{
  "encoder_arch": "convnext_v2",
  "model": "contrastive image-text model",
  "dataset": "small charts drawn from random numbers",
  "train_examples": 101725,
  "image_size": 64,
  "crop_scale_min": 1,
  "horizontal_flip": false,
  "translate": 0.06,
  "tokenizer": "char",
  "vocab_size": 26,
  "loss": "softmax",
  "embed_dim": 256,
  "encoder_isotropic": false,
  "encoder_norm": "layernorm",
  "encoder_activation": "silu",
  "encoder_mlp_ratio": 4,
  "encoder_dropout": 0.1,
  "encoder_inner_norm": false,
  "encoder_drop_path": 0.05,
  "encoder_patch_size": [4, 4],
  "encoder_conv_stem": false,
  "encoder_depths": [4, 4, 4],
  "encoder_widths": [64, 128, 256],
  "encoder_kernel_size": 7,
  "text_encoder_causal": true,
  "text_encoder_width": 128,
  "text_encoder_layers": 6,
  "text_encoder_norm": "layernorm",
  "text_encoder_norm_position": "pre",
  "text_encoder_activation": "gelu",
  "text_encoder_mlp_ratio": 2,
  "text_encoder_head_dim": 64,
  "text_encoder_fused_qkv": false,
  "text_encoder_bias": "all",
  "text_encoder_qk_norm": false,
  "text_encoder_parallel_block": false,
  "text_encoder_inner_norm": false,
  "text_encoder_positions": "rope",
  "init": "torch_default",
  "residual_init": "scaled_by_depth",
  "optimizer": "muon",
  "muon_scale": "original",
  "lr": 0.0093,
  "momentum": 0.95,
  "nesterov": true,
  "orthogonalizer": "newton_schulz_5",
  "adamw_lr_other_params": 0.0024,
  "grad_clip": 3.0,
  "steps": 6600,
  "batch_size": 128,
  "epochs": 8.3,
  "lr_schedule": "wsd",
  "decay_fraction": 0.2,
  "final_lr_fraction": 0.01,
  "warmup_steps": 660,
  "weight_decay": 0.06,
  "adamw_weight_decay_other_params": 0.05
}
Rows from block 7 of the image encoder of a small contrastive image-text model, named by matrix and row number. Rows with one number belong to one neuron. Each number is 500 + 50 x the weight over its row's rms, rounded and kept within 0 to 999. All counts start at 0. Numbers have three digits each.
After each neuron's rows are labels from the 100 images, of 14976, where the neuron reaches its highest value: "peak on" is the class under the peak; "responds to" is what is common among them. Only what is clearly more common there than usual is listed. The data: small charts drawn from random numbers.
# fc1: MLP up (encoder.blocks.7.mlp.fc1.weight, 512x128), inputs 0-127
# fc2: MLP down (encoder.blocks.7.mlp.fc2.weight, 128x512, transposed), outputs 0-127

fc1.191:448496603412550441485532554537515434456492541456487490502539601481538455483491514534515583455496491435471493466554641371523518545453562466542449536443531512550627483472442622502472517500470520535552530520458434530394512513389578512472569465489474576564582452524444541442564493586489492445492456556562439492467496552463460504551539480471480510446457393496491533480460500458467490492437
fc2.191:508581465520507521412518453547485450547529515466421515501413510530475504539454516439606524616456519507484440450459558491522592414532513561534557462472443462524441405490539515562420600443522520427482493418525564557509500506468504627569496525470524491537430539568437572494462506569524511363509530454488373449514458532532554526480527588459462495558477501511446480531505502401532567477504
peak on: legend
responds to: one colour; legend; dip in the middle; step chart

fc1.242:522532481485466500426529536534527537444591467479523488607478487490443441594506580480525418453495515461573485460445446518447507439505411503530474485545480571417502454580561606502574477461442593444457505582430526533554456498525440475455525412393432491551482352497425499509427573487521480458517563487397481534441449549542533517530543517560484486479426468532565491590491481489555486481529
fc2.242:527505499542449474525482467574432519456503515527441565618464578530587448619443460437402451536587513521489504414440386435507527530537499545525472531574546534449469491445532447520522523551453498482475452484468528471426527481389471526442518538486581542532520441614494440488523463464479584425566532539510490483477511439513482516388411434537580509542507460471491574560440468532571563514533
peak on: data marks
responds to: dark theme; area chart; rising; kind: lollipop chart

fc1.140:452502496530530445465563510549505489509537373458436518528540544576510479554559525551512507523469532515431497497492561473459510497500507492554515558497550530492450504464440660509571503412480517530464491612507477483488490437472509535586510529530466477473611531416542522472463459559400516439504528536541449470421471556630436446397434536577457572476482389474447554496506395400512514528485
fc2.140:486576546583549423345457521481540466591535498481513545468486479545414578497509496502467469551397466509490470469524521452524474567456490530487561486436493501506482417518517551443450458506398594436442523546562473576543544498478571483453481496449475474565492522589590583477537462620541548466469521442492449489613483496490578471519575525406480467557412542461485459534484419469445542502515
peak on: legend
responds to: dip in the middle; step chart

fc1.52:520546497452573535615461538468594454581500451438434458535511490517473499484503480450552431490481522500526479485569509471473538480502544517548438565486481511433471535470568424483494522508568432512571490551455553523410559551423552458535408519546558446499503485415421549470501454524564503511548379569485539561479446629510482480432510482427505433549419515548467498572443348549461518538559
fc2.52:450537467497567470648466444503448491452523481439477508520500527462476535475547458469459452521545593494488511532455478473481526506385534529510380506368604459515456459518499561488404486526522521488576507508603408611527495541504423523509546535495430511602502491588577390552526488481519554459524497581585497533489497440524491530503498474480476495487560538481453415600440522511502452412456
peak on: legend
responds to: rising; one colour; legend; line chart

fc1.11:466490526497543495524506581399522515446417535540425558480464551547437446473481509501646559475617561486531431428554429522440483481548477440494532439524516433445471445504517569504526406491464526568518574570462562477502545519490476482374398490413551439476566499525496482369526559470529528502443549546532459527453561475512569523550557546450550546442473497580545546509489484494440491444488
fc2.11:526417494459588528547452548476473498424502517412506509531440463536490546503540529441496551446613501584436430436407567465522502478530478598439574535507496375495509510467495490487522531438422536545482477458504496489487518492515582529522513532582542619388499471552462488437561505443544484482513508502499519493494484454544413525544514571512538528502514376495370592512399568504601504481457
peak on: data marks
responds to: dark theme; rising; lollipop chart; kind: area chart

fc1.48:483461473543495525502459522541484528450561455485460537398482540552393531542486458451420460493518558542400609538471510476463465538542436508536644556539511541513567501430399520462510568431448574433508555479440542505536418495555564525486436505534480482500392530484445397529565444507581432499506410509584541550432482537492479474480542437441536568489530504453526594537486555503559554465506
fc2.48:594488536464476470476417478470465494468570527539463430431415454502382481481467457463626520467508527495449533528429485500470442506541539498473489500483468490573530449534392555453505562549519660466609586399529460511602481541527552437526601524567475570503521542517449491527519425463494546483465522491454545537612561587474485507503549441558522449453522448509443477532549514460481489504447
peak on: legend
responds to: dark theme; peak in the middle

fc1.18:605452479472455519579462441502512520561487560437481447467492556482550604455685612456542487415570486436475506530540471396427472538536499481561542477495602487586495448445582538537409515516518459432494471559486497512481543520389389534480571442548497558464462532458570502562459467504456565505546514478509450418453509425510452523515475468501529526490514467501477542518463565492447485520480
fc2.18:370409497517522420533557518417500559538547494515463473497516504419513533621495438392466522484578521383544438515552547458538524570573511490455469575484517588391494445551546587407498453494430572516477499525485561455544553488487488563447446466520536569458518612516456525522473421493556505488493543516438468499470547460574549507536490500510530438435462482453561515465538426539483416454522
peak on: legend
responds to: legend; flat; stacked bars

fc1.101:574474451563433543545545532499539424457488478553433529487470493660506458512561534517516459421512614495521507453450538434571469494576487446430578449490402541516520585530477457462549370536531436423507490492504571545519502498489432450516471512474570546489534487485441527439490477601485527558444524491491494624393558470500553512488528500535511478476527555481536427408413479472425459450489
fc2.101:502440481484558539461442563555482460495519548354566432434521395552475465519551489502546504561653530562506546451541456566547432625555453535524518545472447417482457550475510511427390563504437507519527425522491456449529522520505499519525449458468502451476435457537512474491472469525568475479484510618510488563557454359498534493547542511485492487552538407511536539485501542475562421516444
peak on: data marks
responds to: dark theme; area chart; rising; kind: pie chart

fc1.43:585581471518530507557394535432497580465541516497488468432420502551441543445534521474498567499457478558458541488506463538431458594467494417496578464469505559513417481527567481520528561450451530469433471417556425561552417560551501491541514525511508501504481518489575443498570458465548451551458466563562389447472561484447428642551528399536528552406559495494465429520516470514522519433539
fc2.43:497425442458457511439566414516479501495535434551433437624473433478476478502479429493561380467414452520472534470541530563450473621612482479501503571457531571520428551448421472542514558580504506500571525499513560520471567569521523478506533500490523568537463596480476549496517492466655521497471563465504471500511466522575460573429524455486551429491482429436514510437426563545498457488530
peak on: legend
responds to: legend; peak in the middle; histogram

fc1.179:572417405509566427471429483477431551422484480513520423469520546450483499422505502559460493562585491449531593475500533530533508515409548454581509538575384524596520457512453536475501546464458585581521523582556474443541488504425540598528490526475495526466477473535420507526505472520486556479495397472565461441486494491438508564609505433512453554507481497499473560489652513526458500439434
fc2.179:546550553485506460522503539490501517538546499505562450523556457415539475360516541500504494610513478436491514472483511566500438543380479487554465519461538448533500538547527384557490473597542525449598488484495490525513491486536497515487536521546523566478475484531405552567519470524470554577521502501400397430495512507502438468413519417514450448494477607515535539426497540356480636482426
peak on: legend
responds to: legend; flat